Weights of a small image captioner.
Model: 7.36M parameters, 32-pixel images, encoder arch repvgg, encoder norm batchnorm, encoder activation silu, encoder depths [2, 5, 5], encoder widths [80, 112, 176], decoder width 256, decoder layers 8, decoder norm layernorm, decoder activation gelu_tanh.
Training: soap at rate 0.0035, 12000 steps.
Data: trained on rendered solids tumbling over patterned floors, 195000 training examples, 3.9 epochs.
Rows from block 2 of the image encoder of a small image captioner, named by matrix and row number. Rows with one number belong to one channel. Each number is 128 + 32 x the weight over its row's rms, rounded and kept within 0 to 255. All counts start at 0. Numbers have three digits each.
Before each channel's rows are labels from the 100 images, of 14976, where the channel reaches its highest value: "strongest on" is what is common among them; "colour at peak" is the nearest of a few named colours to the mean colour under the peak. Only what is clearly more common there than usual is listed. The data: rendered solids tumbling over patterned floors.
# c3: 3x3 conv, stride 2 (encoder.blocks.2.c3.weight, 112x80x3x3, each kernel summed), inputs 0-79
# c1: pointwise conv, stride 2 (encoder.blocks.2.c1.weight, 112x80x1x1), inputs 0-79

strongest on: yellow object; orange object
colour at peak: brown
c3.84:104128119178092179176160106110107129105160108142109132119073117094053163132156180125146138097151172164170186172135128154129116092133139125157127086136092068149090113089146129139101131114113074135197122141049117105131114215103141151103129161
c1.84:127096108138053188162134109062116117122170088153113113096066115085062180171132161101164127147131182139143158133093123115110100140102123071138143115155103085143103112101084151124090157114102104115172128098080080074115138202100140121100128152

strongest on: blue object; its colour: blue
colour at peak: blue
c3.48:139106133131115073114124069126112099128121131168113104111147126071180073110141123070197081138178105095133083133170132230130062092180057130125140157124131105123115109115146097134155155118115085150151101125159121089141150116158165176141135166
c1.48:123135135103105114140119096092124093094106132183077161115146119072175127077140160079165064122183097098136095161193163225138076090146086150115123118143133101117124133146125111125168134097098053181114110092141104098121095151139155116109166121

strongest on: light from behind the camera; red object; sphere; its colour: red
colour at peak: brown
c3.53:104121164145100086084123133127128134061102108093135088093131131143105178094108089170127141129150220128076085135148148158127105112171099157149160144125136206154043209131139130131070188146096109118107145120088108102111120122129117089156115127
c1.53:137129141157136108114136162122144167092123097157127148107156152142135143138111125175133148113159221088119100156115166153078075156171125169148138145138095181166002180147111131140100162132105065106122100143114121088122143096156107123164194123

strongest on: teal object; green object; its colour: teal; torus
colour at peak: green
c3.16:155103100113084137141150067088147140154119148148108124119134115100131164164201122166109189127141097132101174091177104111113145142135095186115079111108138083148128062130110111174177128159165080152153087093143184098155198122106127148196158122
c1.16:188106135090114180159134084100094120136124143148155098140132091110132158196189137184095175175166154138123142095090124128138193133159079181145155110127159091123146095116102069104163142120180060097138094127153118181128145124105106179168154135

strongest on: green object; teal object
colour at peak: green
c3.54:154139163085117099138181065096135137095105158094131126069134126078104142159157156155183103185149092140079128153090108185104128133104107152168148149106118158125107126130109089077171138144215100092102129101213096109149134107090121174156132139
c1.54:155133097071109110143181074150117103124086124132191124114128135085108130177177083143187108134109091148110135126095111194112130101114115104124145133150096164105085106107134074103159113142192137074125173102159083083154156064075149186153109135

strongest on: red object; its colour: red; torus
colour at peak: brown
c3.28:107107153144189172107165117123121082135036103117138118112121109167178166093178098153138063101121126164149130130116125151079134137098198150137143095163101061171108134142075148160120075126104145160134074093102111163114109119170166142113113074
c1.28:055105147153207144203132116121093101116047127127122082087167122183153099111152168131137121134139108130139173171172100088098120132072134117124102095120136064115123163168111132161161090118112107139129085135121099189117138071157133129124084088

strongest on: orange object; red object
colour at peak: brown
c3.8:085098136168096183127184135134176116096114095083121176133162104118105154120051157100152124077079131112170078150115172096117116129134167215158138151153112155141096148179138121125068089149109098130180100100134138188139103167155089138110131119
c1.8:096091107167105166096191152116085159077106109086160176121173122112111130145101146120143120073120158110173149177082187094151138123142157177160165164151139193147066119174128094145110088138102117138158096202106127155169091105112120170109126140

strongest on: teal object; light from behind the camera; blue object
colour at peak: blue
c3.41:117047167206115112138111148079106079097165145182115112117091104121157046130115118147169096146125177098124102101109111182106094135162109168070126092096127068105176194120150109148153127139128135142138134090136149097149097116107130177096163132
c1.41:094056157177134105112117127108124076121127125180112062106110098124128086116102115127158105181113186096115128103083149202151136104175092191091124033086081123092106153133135110114170117117077132110149129106179169124118116106127145160105142114

strongest on: pink object; its colour: pink
colour at peak: pink
c3.69:079091085162138091126127058084095109129138112129109124122099086142070155143107073106206150122117129125119150138107140121142162115162145165122068124100206116169130087117136146141109127115187100158092172104181165107113059092134176088154091140
c1.69:102087126154084117133161076132121125137141108097061149124145109171097108090133095083160155143127115141121166133043165137162149067084114137122131122130198113174126154102114127130114113104130167136125157132199094135084034076186126107161110106

strongest on: torus; red object; chain link
colour at peak: brown
c3.58:170101113153096132195150144083139133111100069092128159099135145147100145207137159159174144081116061163074166192129103089111152090140099133132154094156168157115125133141079110075141103155099145100163061140167137070114100133153154131145133117
c1.58:135125119165109128182149151074122172108106084115098149052132124152166125117149130129175180094089110106092138188118135110136120082115134142119162115107094184127096092188075126104132148174117162094180099183144134083126098196133161180145163087

strongest on: green object; teal object
colour at peak: green
c3.29:158041129101138130152127109101208077142128089108148140117136167140107104111114119094075137195150131142092159150154147128157121144067115116089099153088194111103186143151138173165114093153121080145112191133142195123184127153130087141154133109
c1.29:162130153098093149220141139122168147103069145151163155130180135170144176097108129119139106137167135131129148107074143155083158168127112164132155148092205142096188090111096169140092096149209079107137130123180113122165156144129114163166135122

strongest on: black object; its colour: black; chain link; torus
colour at peak: brown
c3.93:139151143177098106082165107145145114100098062134101127131105089125132148202185177172140101117099078104076173149153112150130184074125150125118114077180101087116114100143137124105140078109102080079197145096105090160119103143165128108128081116
c1.93:151140095152094131096138132118144154080119108152072104129114061125164102185174178140132101093115078087082161106124127163138193087122128115137103068166081087132114087102135137087117058115142097093155130100136085173129061116165168117128082117

strongest on: brown object; red object; sphere
colour at peak: brown
c3.89:117137134170115121137111106158144107078178142162085143110122157105160133195121162144115168121085093104159085168169123112128091131121167165122138108193151146117125144124182133075096181097183112209159186058091108137105153150116068140135137105
c1.89:092149099146083124151140117127144078083117174119127128151124131119165125153108139094108189131073077122133086156132142108124133112140210148166120106190099149127096121160072109086107186120179154193127146024101117081109147142152120150125168102

strongest on: chain link; blue object; cube frame; torus
colour at peak: brown
c3.106:136165114161158126095175137122080091147146074109102128100128078096090110142157159147079115183130147042125116146125092086103114107139062127111209106166093150186123165163118138119138105171136168134171121107129156119104099135115176097142205108
c1.106:111130140128091158137155142135106105115127077080101138104136072123053106157130171169092139114148134110116136141127081115113120083174055145127150081159128163192111136204094107127162159145123157139171135050116158081071095099146191117158134127

strongest on: orange object; its colour: orange
colour at peak: brown; orange
c3.25:094145158126111156175165095111138094132080149140141093131179114061076161177126142152116155111111150136127163125167158176138148183123163094114140107125117126194154112158140126157118114112126062200159149104127222146070148181105084121089124128
c1.25:045175100149135119139086121118152136080082164127133107107169123076099124109124152085148119137120172145098176145160143125123132173113149106152125109109106102134160105152095101125140076124106082209146223131103174184058163137076118122112130108

strongest on: sphere; bumpy ball; largest object: sphere
colour at peak: brown
c3.13:107120137141138110157118161219111139069122094115134144107077149140134145104116123109091099177175255125165089138144154129141095121145121136158146104138114143098073124147150090121150189105112099113089103083090124164106109139089120104171114157
c1.13:082133073149147143146118125177114119098154122109097158118097133110161146122134098097088141159209226091166105125141141123163104133114089121136157090125110132093064117133128067150151196081102074132074098087088094124108122107100120153185146145

strongest on: green object; yellow object; its colour: yellow; its colour: green
colour at peak: green
c3.87:193201166138133123140121148116157074139135157134142141164088109152142137171118159137083167100090129088122139140185171097114154087075114176070127154131148121074051089150166128084198131127116115097140156100094172082145113122174119156153135138
c1.87:160179124112151121095134162151202132129114132144106113130114097154139151149126150145117121128072108122113083172177179128157152085117102177082157148079141139044063067136174151092170165110093124068116098100121113077163083144145121155167150133

strongest on: cube frame; red object; orange object; chain link
colour at peak: brown
c3.71:103129125107137088158140138154099166132092086109151122109132115124132149091106111098150162079105164069061172132149164122081180132104113141140239096099127102116132173138165113142108071148108077130122105102135079103119117122145176060139171190
c1.71:087094107162117081133142130170113164118074101120132107126117050112105106124138102116079128095139143077095169141107156160071133111094106111137191103109116102133057191085089181110141094143121088115147118118115086136108121102157203067161146172

strongest on: torus
colour at peak: brown
c3.111:139144096123152158074175092097080081122132152118110149140151154116134186078163111160171164162111181075168155093162099147126126124071080100085170132121124164142034072084092133169132116099137188142144084129112157106123150143134116146095144136
c1.111:096115060147148145095174064119088103154143088113125147115154107155144102129168200150162107139148208135164166124130127149110120095036136156102095148125136159120124132151073114180116124103227107119122089120113148102097113151118130129103134186

strongest on: grey object; black object
colour at peak: brown
c3.64:123120156107152116115102107065138097128123100130114120118165169150084111146147127133168092142136142095146098098116127068142094085134154050162135130154096174096133135178166080108111173221101121135109150136087088131158019135143144097147138083
c1.64:091092160125167096165127108106109075158090117113110104094154125137122118128179197124163098136118135126137097055101146094130086145134118113157124161145091127097057136175161127128111157165127160084154093084111107147110030136141169082134116048

strongest on: teal object; green object; torus; its colour: teal
colour at peak: green
c3.34:123121122088094071195137099159143119127127123107171126125117113147130144117141125194101150154103137163103170171171144127113128124166133130165158123093120135040172108050121115137145107094174132114117107097137142126125121116000140104186156127
c1.34:154134108071089068186140092160156135119115147115136124131101104135162116153139151205135130154115151173121144141177175180158105103169112091168125128085096125065168110095099126165132125107117122113127139113122140097128125143019157075200162113

strongest on: orange object; bumpy ball; yellow object; its colour: orange
colour at peak: brown
c3.61:120127102161097136099128115131104113148153141134143148132118142123149121153125114158128136078145225099122140142154150154214033119100137155167210127087188116143096175104126164113110181156125118155100122083132134179098093141111130115117154048
c1.61:080119142165121115153125110156079113137161135172132109116121130092135132081135130146093144094127204118131164142102175146198080142124148120127157137066195105165067171124127202098099147142135128100117168078152105134068110158089098121130148051

strongest on: chain link; red object; cube frame
colour at peak: brown
c3.4:117118109133132083129179150104120153090122068128165152105172138131139153144113094109109136131135082105077147129155153144155150112114132163158183152102136122131076164118162160127184083087136112132182105105142162150105097132068167041107129243
c1.4:091152062111143124125129142098126130105120090168131157082176158149130165137121111124126126144151122101154125114119143179148129080108137144154242142072130126112123169102177145109179106113157145107154108117141149149096100175093173037084114202

strongest on: orange object; brown object
colour at peak: brown
c3.19:136092098144088131111103115109147153125125117125119088117136127066111132164152135163119137147174090150148078117137181155128121108129127038153067179179167118171188164114129111150128133123112138045155103095182097081137121156175160090071136075
c1.19:116040113141060167158087119081172124139190138150130117125101104065136135156148187143124126155177064125167128109103146160161127103123114076156090199165127129122136182134135099154126154132118170089122084075147095155106095116146157095112155103

strongest on: purple object; its colour: purple
colour at peak: purple
c3.33:133144137090136139167153186104118199129125144047173115139123089126084186216135119158129096151139180119147188103112146083131091157089161122089101105108189090161083143141131178115105147092182150134159135115148109139096113079154113141116113132
c1.33:150122141117136131149131160090141188151092187081171091154129091155112202205171149147128110159137188141159164113137150084109095144110138137124132113121225107160080156132104186115091097113143110155124158099139118151063107126163117098104122170

strongest on: purple object; its colour: purple
colour at peak: brown
c3.109:119176139109147164133140124125114029121125079139119097137106153126105104171172125144205173126104128138151133110149135077112125117126143190145163119185106142141021113122135108126116137137080157127147127111101115133134180153130131231143155084
c1.109:122152139106173167081163125129122063053116147159138144180109113122135109182157142110178180147104149133149156108117141098127139073116118233145160116175114158130069103165129108146118112161097187144108135147129135144108165144104112192130182087

strongest on: pink object; torus; chain link
colour at peak: brown
c3.96:078137108119175173136112094150109130093115117139131223144154089105113135073068129151167170127145160047200124139120124153167130080071154087127115149094158150139131130108091097152133101107099126080174127064139150106099090105132146111119165164
c1.96:092112115139199168163111111107148121129128122148124190146193135126096168102106133122139144155146142093195143130112136181193090067079134105174109144079159127168140142124135107133136133122120099046137128040109141151117082089072142079122127133

strongest on: blue object; chain link; its colour: blue
colour at peak: blue
c3.95:066101140141110099099135158109141072153177167149112150096122124090137052132139131154133081135117123084119119126141111183125183086193064100163134153173102183138152173104153146165201127139098164095111117114145156135163141102203157108129111151
c1.95:056084122170085130126125141109131045128145158156120146121142131097154116141153134136149091140148086090139103125147095220154164072196088123187116122176120179135135114075133150129168147162117127103131122122166145134170101086199160094136103155

strongest on: orange object; red object; capsule
colour at peak: brown
c3.30:125095109176177122084118105141145128161126037089089194101130134121100138134060149155131167166106095146125120144102120143140178161127107119134090193118101211109137124183088131095111120106122143118153046153093112146127137186131169146112155100
c1.30:172090112147129106098123178168134134155137075107088193175143134128147143130070184147144174137127129162131115157057167176173178067116155100139083137161146186158138109102108135108060138173098136086156077163120150127129119117126177164130144108

strongest on: black object; its colour: black
colour at peak: brown; black
c3.22:137179185024123119127137111162143109146110169134178133165117081124079144121178127152143131100127156148114144123134132038096125122092143196153128115165119080091110172133174093129092106115107133204148118075087113102146147124109125182115147145
c1.22:132096145075094123129136096117179115158101171094145083152100119091085149170157140111126096105141167115121147171154090027126117108105096155166116167137132075114100142136171075120095123113060117170114112061088120126141102066085125110178152113

strongest on: red object; torus; chain link
colour at peak: brown
c3.76:147178116171153149140104105141137118127116134134144180145117093116133111097146100142066145144172111080143141154145123116139074098149174168090196127141145140110128168154104150142045064135154144150166095078072111105117136134111170187135213069
c1.76:193164120179159133131122108162116134113183184139153168137136183157078103146159148168059110130167141102131152157119125108135071109120142155091165135188126142134139104140085160165093134124128162090154115095091090170107119110123190167149197064

strongest on: green object; light from behind the camera; yellow object; its colour: green
colour at peak: green
c3.101:114169164124090131155104149131068190100091162101124092135124155131078160117130130165163149072118147111109138141125178159107077083112140156097154113084063177168057123131162072108137125098135109187109152085147116114161069133164105160134184141
c1.101:179164125134072167135156124147103214133117174065107118146133131130119155085118155143127157106087112120086138123034135165105068095076130110073102096102083119097166077152127073084140127113119119197103157086160147134124114107117130115107129111

strongest on: yellow object; its colour: yellow
colour at peak: yellow
c3.7:159153106188113165139117129116109105161122102134115155127165170186128117135115122105152098106146082193073043126153153172159114143135122097077152160147162108104106118121178162050157083139131159071164100141090136112149092166139068128098131078
c1.7:130156065157103139124114149066115123083119095071130136147162182155091129134123144038122087135127120175086092095111111155150135176119107113089109148123182101084112133074152137076135100118109121095174118112104122052167075082126109086114087112

strongest on: black object
colour at peak: brown
c3.31:137116113103152123144091080129122100126111189180095137144171109089078112128172127136103104161194123135115159135117149083155039102163161091121089148162087153089086036144167168145096136186137116149141139132115105122120115133164197096142119101
c1.31:117121068135144125103100065141107069084120155143110144113189094073118087122157140157137121150164084156118171132091171077091088114154127074094103147142146158082049062136135135145091128162137125095115153067111134126145061127151174135142106110

strongest on: brown object; its colour: brown
colour at peak: brown
c3.36:156079133161128134144108137110206142102098176136121107123148165110124153126145131128134116132168141118156120133063137135109096160095130090192122160166125179109127102130132101060160240086160160157094149098145124136192111094112110051123162110
c1.36:151075090138134114135125118141163154062112130127119125111090166046108087138134141121103094127118134077158116132098177107080097146062139125123116127190136174137118076113092099128186200123153142073120117111130120081181134124095141046079115127

strongest on: yellow object; orange object
colour at peak: brown
c3.79:108114200127113133133134130147111113129219123092128116124100141094055187073186136104162161170098143121162118143130147160101176100114183093132070134045099173160141154134133105140137139096161124157105114198125123175131105172113135139132131163
c1.79:099141205124124161150103129187111178140209159116103105148128107104108175163175165139163138179108129154153139144152181206120092089095177117106109129102136127174158121109134078179109152096147097172104109193121144166141118160098116131168115120

strongest on: light from behind the camera; blue object; red object; its colour: red
colour at peak: blue
c3.44:137117179157117159116176143131178093139093094145120161131115110134150182075111127076102171137164109086120095121138112137072121104068086177131051102084085157181172083062115137173167153143083153118140128166160142140108103126148136127158125179
c1.44:095159148163097148089175143126142098090109086125113151169061122148174154091117120107129182146141111091113117126059113177057099114138156164127072121078099140176142110124081118154138181149058218130164146125114143130117128132143148149164150164

strongest on: orange object; its colour: orange; chain link; torus
colour at peak: brown
c3.105:083030150206116124116112127170131129108119141106134154068080175171102174126093194137113139093142131107095126134113164180115149110114095090133161132128135148109101151180210145119111135159122078170141126095101097130068103130087137130121135174
c1.105:151087121218120047142117167179112177107161172082157124104079175153120175114153195119109152093146099103087144137093185136135132109146166078153193126141095128109157148139133128154164187139118133144148138138116090114110061119150111110119150130

strongest on: yellow object; orange object
colour at peak: brown
c3.92:160126169178057129140116171119085112089157157183082139148100118082108161094134170094237157118126128157098155101117136139118174109184111096138105087108147139145111137171168078103190098148129086140138115137085153136154114127165122120069128115
c1.92:125139187156093140139131228095110122069178159167073144121151094089098142136119114100178161073113079145124202117142151104126168115189113143126123090144133125091127127189155140078191133150152104132136147120066147181140105153127114138131135127

strongest on: purple object; its colour: purple; light from behind the camera
colour at peak: purple
c3.5:099118171106118155117161151113144195146091132139148097160128157146124108128178102036143155056160100138119094089128169106142161120156114210142083113122113069169147182176159127075159150150102123114104119106121168115164119123171136090090163161
c1.5:087145185117153144131141161120131189180137133096155100151121127167132133090164115017127124116135116171145096074157123128155148135144132186110098144125105104149163145173122130038148125154106126112135089065144159090201097095148125078103122132